config.toml
translate = 0.12
color_jitter = 0.1
encoder_conv_stem = true
text_encoder_norm_position = "sandwich"
text_encoder_fused_qkv = true
text_encoder_parallel_block = false
text_encoder_drop_path = 0.05
residual_init = "scaled_by_depth"
beta1 = 0.9
beta2 = 0.999
final_lr_fraction = 0
weight_decay = 0.1
Rows from block 7 of the image encoder, named by matrix and row number. Rows with one number belong to one neuron. Each number is 128 + 24 x the weight over the matrix's rms, rounded and kept within 0 to 255. All counts start at 0. Numbers have three digits each.
# u: gMLP up (value half) (encoder.blocks.7.mixer.u.weight, 320x160), inputs 0-159
# v: gMLP up (gate half) (encoder.blocks.7.mixer.v.weight, 320x160), inputs 0-159
# out: gMLP down (encoder.blocks.7.mixer.out.weight, 160x320, transposed), outputs 0-159
u.229:145117142115146091122161133131138131096123152128092143103145109149141110158131135144149117112135167097081163132098182121116151153142125172091150136137120144136121141134096104109128121140184136136129093138179151117185095116161143140099115073133149116121166110129165164082121130102142135100091122120132138119128096148105128112150182072135104145123124143118112133126132122106116109121128103144114130130127129102101122131130139148118104100137116170133113150119083148119132112148169120
u.230:143129146132157183168124162136129153117159118108129121157077104095136133121116128148095155140167151198147169129131125127110099123068142095135126118107144135130167171135098111161123135087122149121080107122101141140076137131124067091153130122133081096165180122153109132136083101109107151103153134124101141160165135130106163111106130176150104120125128058133121127165092105127167166098123149142116168105137064169150137101127121117157112132114126107162102115092123104079122154131099131
u.231:147153149119123162171125145149119127122140138144129144136149097106144126133140163146134110127172179177114151172099160144139092132112122124114144128106126149096170134116124092146101140109158193097142091123112119123095109096149080116134156124131118070102183126140152174122100145096107121107133117126152099138129118142102166093168146161135130162084128099131123144146095096116160130123123133148138150100112122119121133134122105134123122114139097141125126149105128110087084104151090124
u.232:127087102169113175175137147148129138082175117143092149143145112158107095111120192134108119158146169156108124138118150134112118152093104089085130142139115119096129094106124095139125156113156156149110081151123134132107105116179085113130113140135152098108152120135149154103126141136139140136097153150158082152141135122127145111108120152157109160123129154112131138135103076117129147133149125150136141123110124128135143156139112147142105094112115148127119144103153139103101112123142109
u.233:154124129152146110173122126127130150095130132164155154124066126130142123150141125155112101140129168123090169117147138132138162172130100144110147089140130136170177136140137107154129159119149177107148084151121158109128127114142129120102133091124112113088150124109152154087113108102134115123116124133146146132108166116149145100168160125105151106129144104105130153115111083116186135131109085136114114104105137132123138117108152132139101134152134140127136120119085122110161095140127105
u.234:156151083110206141080126141066115122134120145137139104165104166104133122110149114189108178125133113111185163128098127133107154092122133153158121135064130090102094132085140125112149094097072119107093138132093097152126151156087158119152109123158061130154169129161088103158147137131121116102199123107159169138148082162110120138073124128137097060142126111163114133156124159140103161183129151054148204061138138134157103117175151101156154161091132075149170135108124135095177141143043113
u.235:137169128123091124139148154103137171132115127162151158145170118142114092114140086144146094135152175157072109113139111119162167114134094127135099155086100117097143149122116116124143136123144142139118125132117117146130160122117142131124138152153127129129125137151153130134126148126104131109130159133118117124101146111114115151119137118154143108104115105121096142162112104149177119140150104156146118097122160107125104114111158143148099074147114135105087144107089149110105126152120108
u.236:156163111131146106131140147113165123131145127160127130140118135094125173130136075148153130100151142102121150124134125151146155143144130151099134147103095115162102102105142075121116103135130112143105123146098153112129123118117174125077117083160098148143162103122147115117153134125121112102118133151129183145116107113123097124097141097137132110116129134137127139114113136088146112145118137087119142093104176120142097104099145170138136122146120121143165165177094136129161087157102135
u.237:156126118134153116139104153120133138100137123115127148130111134121154128153128132122110113125135147121105148140142147148148128155126115132087148126141130153150125132125133114153113103115155134126103085133126144106128110122134140130106129101144123161121146112129128142103120096127121113129121132137137146130115151146131129106108114131131119125117127120137142117095115095121126144119128141107139148115124121130120123123131128147134116134124112124134151137132117133135154088156106095
u.238:118116159143109160128140160125153161154128125136133191176100114111108096108101127101123159142115164157079122088108076098104132140124135113160131086124089150166138160110082089137147162090109136152124111151073173139104170118125097095113097090185129125158121145175127090135150098134131130126150122137126204099118164136129127137129160145165112143142156071143096139147078096127159118111139128083115154125106142162177125119102160116110062109133157092152099105127079155124141151134122120
u.239:176137113123107149140133130048145131094152105148133145139186106167126103096212120146119114160128165136134109102133097128113151126134115117134134133141101087116139107127140109146123120119116140115153111121130146115116126144153143125102113126143137106101125126102136140111146138102136125098125126132141127143110136153124107120103150102116154114124149151091153115164108132130129161184137115112142135111124159121127095109125089191166113120126148136138150117161078083142168094116082079
u.240:168127111132121159103165131132152150098148142116107149105159136165164115129136169140129116120140138134113124118142156121094148141116146132092173148148102127087139100147144136112148131129125117116134131125142148103128093113119081158149118094132160078139138114126152136075160129102114131124098146093075105135096109129165117122129150095141101157120148119101140128160132136105130126137139132160143107087125128133122127101126108175168125080127091170125151125139071108084098150143163118
u.241:116109121157126177135129107167117156139109171088108139134061093136133131120117163100129125100120170178127138126149105152112107138115117112160124098115097153130200127115090129169130174123111094103135116130118143128100163073125055127150127135119104164115160123094134123207104105105097134138169119079072134090131157112144198117155101178156121136138141110117141174089087088133071181135156143130096152133112097147131139145143159106104106134135147109133129104105159164107146141124110167
v.229:149177147131069175159155169110152141152140113139121139135141123133135125158168133116095125095167139172122107139115121124164096154117114087111143128136123149139151145144108110146103168103126139121099078137110137108082108110119091101127140123150105106148124107147148151126132119061099131153147121138137143130111132111112145086125160139113141100117140063125116122140101068114182118102130150098137138066104180150142161145108126138148116118156129150117148117150114115133121131170085133
v.230:113133141076104200125182161115163142134143131111131132126145135142191130121124157132094139147156129166128151097091176105129105126100150118120146100106104123116136146143129129118152134098111142099113112118121139133063104134151060124155091136151113109145145132142115117152128101081118160109149151126104101147168113179135146112082132162144128106110123123117115112166122135114120127147127148133089150090148117174115102110128125111198124094107128146132112105100125106078109159148103142
v.231:112131121157119157111185121140187121144130137149096132136118107092121156111114095147106139141125122144126132102128124099120174115145130138125113121126088128105114132104148132088155127131130108139110167129096159140122146134114119145119097113149117114147121127133120119151151124148129135132160162128117150136133118118123106135106108147130154096122110150122153116147127176084152116126081142130127123075123117129137148127131112135161132104136110113142121134147109125102119122112141167
v.232:144123130155118153114169138129162146138160121132081135131091095087126149121133107128121155106129146142125146127126139114109154137139124125135126091115102112174114121116098126113144138145136134119094133129124171136112142130102109140104091052155084102171133124136117126138150142124125147118161148100125207130134129144127139127116153137129127106138117126109137132145118155089160117112114089087117122100114183138114158116139111135141132140131130128136123137157082142103136135144107131
v.233:150144154101108136139131131119101113132129123102099101100153145100160173146111108138137129126141123139152157141100169147130150102127151144139107134110141124162117175137117148116122084148129112094130132114142112126125111150111145134156137111107084140149130125151095135151137127146114143120156153111100165138122100148103107134118138120107112094107104123158128123156156146113138119100095128105133129128156122177093136096155105102131152148131116090140094124122136109095133138127102145
v.234:123118123111076116161135119119143154108130095155099156109138126188133124144155134098140065114103136130077118131158159135125101165134125139111143119142123124118156102154126143155118135144155133115159132143160130135119115128145094156101147115093131093088120104076181177126130111071131147137111114137118111135138160125130146118129138111118166168110141129092154105139128098129145126154131105140131080163129157149085127120114111148176081105153147163127109113148129124150108134098143121
v.235:133107126137153164132137127105156136109125136136124136135095153118157125124121140153087105112143155141116156118121164118141131145118150151114159103121096132132120148124136104151152136091151169093131113154099158121086126123138089129124119094137108111120150117132148127133109108086135118113125123121129142136123168164159151115123129137132129138126136109123146136124110127114154150125106118131117134105108148145138107112132127146145092101121127124143137144089090122097127099122136137
v.236:164134124120137129167122114133114118115131116135127115107153150142146122131162114160120106144131125167139187121139144156152157117118142119142117109126135119133149164145138146161111125130112149081145110145144103127104137144123119142140138112101106103100118113132132154096100136091122128150170123142128137138111158104142165137150184117104148098119132134096153139157139129133163136140102126108141111104122113114114137103145111129129131135140152142130129113126114106062139141124108088
v.237:129127129137162160142136138113142130120133138129122144121113121112151129125116139140088127093139150151126158121122145124119125144125159139131157103115115141135146145131132122144137135107146158099125123133107157125099138123128091119126119100130105096131139119139132136136127118087124132109136133124125156122123149167139132107131130141124125141113151107136133131140115140106152130125096113103117120102111125161130110108114110147152102123138134111122137150124091118099123122133109146
v.238:173110093136160122166105151121126129106132120144095120119137100145146131131154138123088103102143170134112169143125162143107117187118098109138152093144123140171134135120139099171103124122128185106124067138147126130151109125175111105123130082120156102086177128125146173100099154080131125123147142154163164114145154116157129092159152123107105129125125148097128135102112095135162128126093101106122142133118113116120113132118106156112110120141169161112143150110100119142132095143165068
v.239:113110122142107140127178129102109130123153135115118099133084116105170159200156083136122177094132085102127113142126111103153136129148131113063163175140120139118122100148112110124086129134135100158133105130093144062120074079133142100095095116141085148152095123087105136185145122143118114149104111149126107150128111133110140105104112156125151062128141139167140122127126104087127114118171168132145156094119203100155159136096137152132160187133086131150184145163165150147149091134128191
v.240:141143157108101124121145122108130123158118136130145102127114124098133155134135088112135122120111124119137130110119135116170164123144125148160094109101120112176125166126121136113154125132107111109131156126113116149116149148107147134126136114133056138131115142137114119179134129128131136142169134128138170124143110115134133159122177121115145075129113122136130113129134151134160110120115117071124129125157151134105143098125133082124129153138131117149084089126122129100161156112069134
v.241:112090094136105146137158125168171143103136136153107169141109113159121075131130157113109137144120165121130135110137123103101101122119112116103124083145088119065134116120123129125143166114131160127122147134146144142119120122139049146113097141158150089154130120118182126101147101127130163111092146133127132120143128103163139104146159130146131183126156145091143137121104142116137126130125092177117109119138106177130160154132102104139115094108144151142111109110105137116108140127178142
out.229:100114167118120164120122133175156124133116154102084152098113091066109179146052185088147149148103122122132113129107135106173084144144152111117169135124141189206086118133105083133114118116123101155146130123106155092093114106157146115111134120145088127147147138123120098153161119180141105110088138131152164114146158144153128125170120164120094153135084121163105123072093125094187096069093141154111152163118133152143130156104150111112109136123128099143121116120161150127135094140147170
out.230:107081156119124124143143122124125100122118125145156106109187124126121139123145131121157128163111099130150099142079195086105134103140107142149111107147130120155123108151125144095100119155112136127162127103152114157148098172154142109145155140107153111117115159129131155113141156172151136129150141137148120110128100148116100149135125097080128128087109185099107075130147158142096094145109104149137130160147136144079133156124084140140127101137148122111090114135132086152115137114142096
out.231:129108107112123099079129114130119173157130151131098142129101153175104102126120131126147126097112147094109149103153112123088145141132108147129154099125126100160125128135108153142170117128147127128124148139142136138145124139140114159115139123137148110143117133105135109110112112130131119130116120128102110114148153136177119141121121099133098124159122140098152114110130158164148141134117098136117088122146097119111139126151154145162094130105147139139112119108096168125138158121157123
out.232:126110132087123123099147092109123128110122150139127119138119112168109084141118102138156081100113111108105114098151121115163148127123130118101146138130103101093113157125136123147150120108153104145127142166127133103139107138153135151110129130130151149109127118083140120133076081111121123150066122143116089150121151098171138156132163137150114136186120164126186110122136106145156147114141119193115113161140133069132158105136160123134091117121107168168106143102152162097119151084181154
out.233:133116135144142138138125132119146095132130131152130099161133134137138136107131120129133108121122115140155116145097152135114157103138119122151091101132107119136129137111124110105137113139134117140120131123124134167137149145143142121131142118137141152101131159119116144116116151153129122127147138153139144123139111125102131136111118123121140132121102164123110095128122148132113113138132110128114128162125095132118133123121110135148129097121140126121091137120133119100108133104129091
out.234:133084121147144108151143109162154140124094125178145162110134078157125110135122104134118092138115147114111085138136139116157152127188074146123083112132111125087116075121154137070110158129117169154115170162153115168136142119107167169108111165123129107117108122118189163125165146086106121152122145172156069125118111066130120140135209097121164123089077163085122134145125113118163062173129097155177092110108114096107154169101115087117153087189143182077148134156166139088105105133103134
out.235:095127147122074138133116125141156097158135109131146126144139135144076107094106141085144115137085111137142065155138097153152117126129119102161123120123097132152125139130127126136129149151135090153128131130116133150096165125124134117139134140128143132121118150117130086140129146154135126139115123134132132117118142098119117150137120115128144192146151103120130116110120124135093102099159115134096123155122155155137129153121128104102106108128168133113119105144159112171169168110143145
out.236:104120126130139166121160131083157134116129149137092100138145126147176176111148114151109150101160134151149112119116127101106153114143135110120100160106096150073134115110125111096121129100082111169111148143108139122110131107147110143129122147144131123129136136125144136143158089082109099139118159158103082137160074114132137165110120158141131101140101173143130121160080135104113130162156166154131142137114089113154105112106103144149137105116115151161130139145179140097104130095136178
out.237:146119131132108128126142132121122140129131144108102145128138125135113095127137141116140123138131144131107131124110130116144141128132124117116124131143137119126124137108127121130131137140134129131132129109124127132129119122134113119133138116133139127117123131117129137151124130122131121130120123124133119123128131116139141126124151137133131148133141140127117140118119108131136135111142127143134127133121131110115137118135130131113116106132119150127109118132135141119120135143130126
out.238:122143164137156135180098152163129083074143119147145129105112114106120112158095164142136069143080111122152141180120173163132130117134101122149103090137144075130146082124176130106100141169150174103126125075120159150112112177166176107173169123095140172074150132119130157091174170113140147140108109146170136152109116107119113136183128146130161156050130145088138095081135119106154105123078113143141127140157080135083161164119107072090140153156125181099127113087169093106128121139145086
out.239:101125132150154093107162126111107140127113137137176169159150143114103069115146148152147165155111130102106129097113107083108145112126171151121142088138127111135079139125144115103153122133141161122133150112105099140106154160107109146104104157160154105129111126168135102069120131134135177111149129139161135106082159189127139139125123104133124099115140091138098136107133151157135117162122078099144126116102211107138108151122181190106118102139101113110112105131076155144156129128093075
out.240:109149145053124135060178124069149145148102174122134115131134144185145122119120145131146116088073119114105127120109125103191128115163171156122159082122101120153091151105068130118186122105142104148128162135116139131114137128121101142110130117158112146120145132131107078109112101071127119127105118136096110113114111131199163148123177101146126150163141122113129129109117151142149123139155108124090124132148155103143123102129152154168099108125123149153121121118137148110162167101117150
out.241:140156109089116091108115129108117140175110154135190141142158132112106095106197143079164112102143154120127121118118136133109166127169083151138090078149136136147121123116111137135144076165108188089134132103147130200109146156129154139120104119142126158139140150128118123101142173175107213099217165123140172069126157135083148095055085113103102096105165165081122130058153170150093137129151094103104146095131157165109162134155146127177124126119109110098120136074106152138118105156041019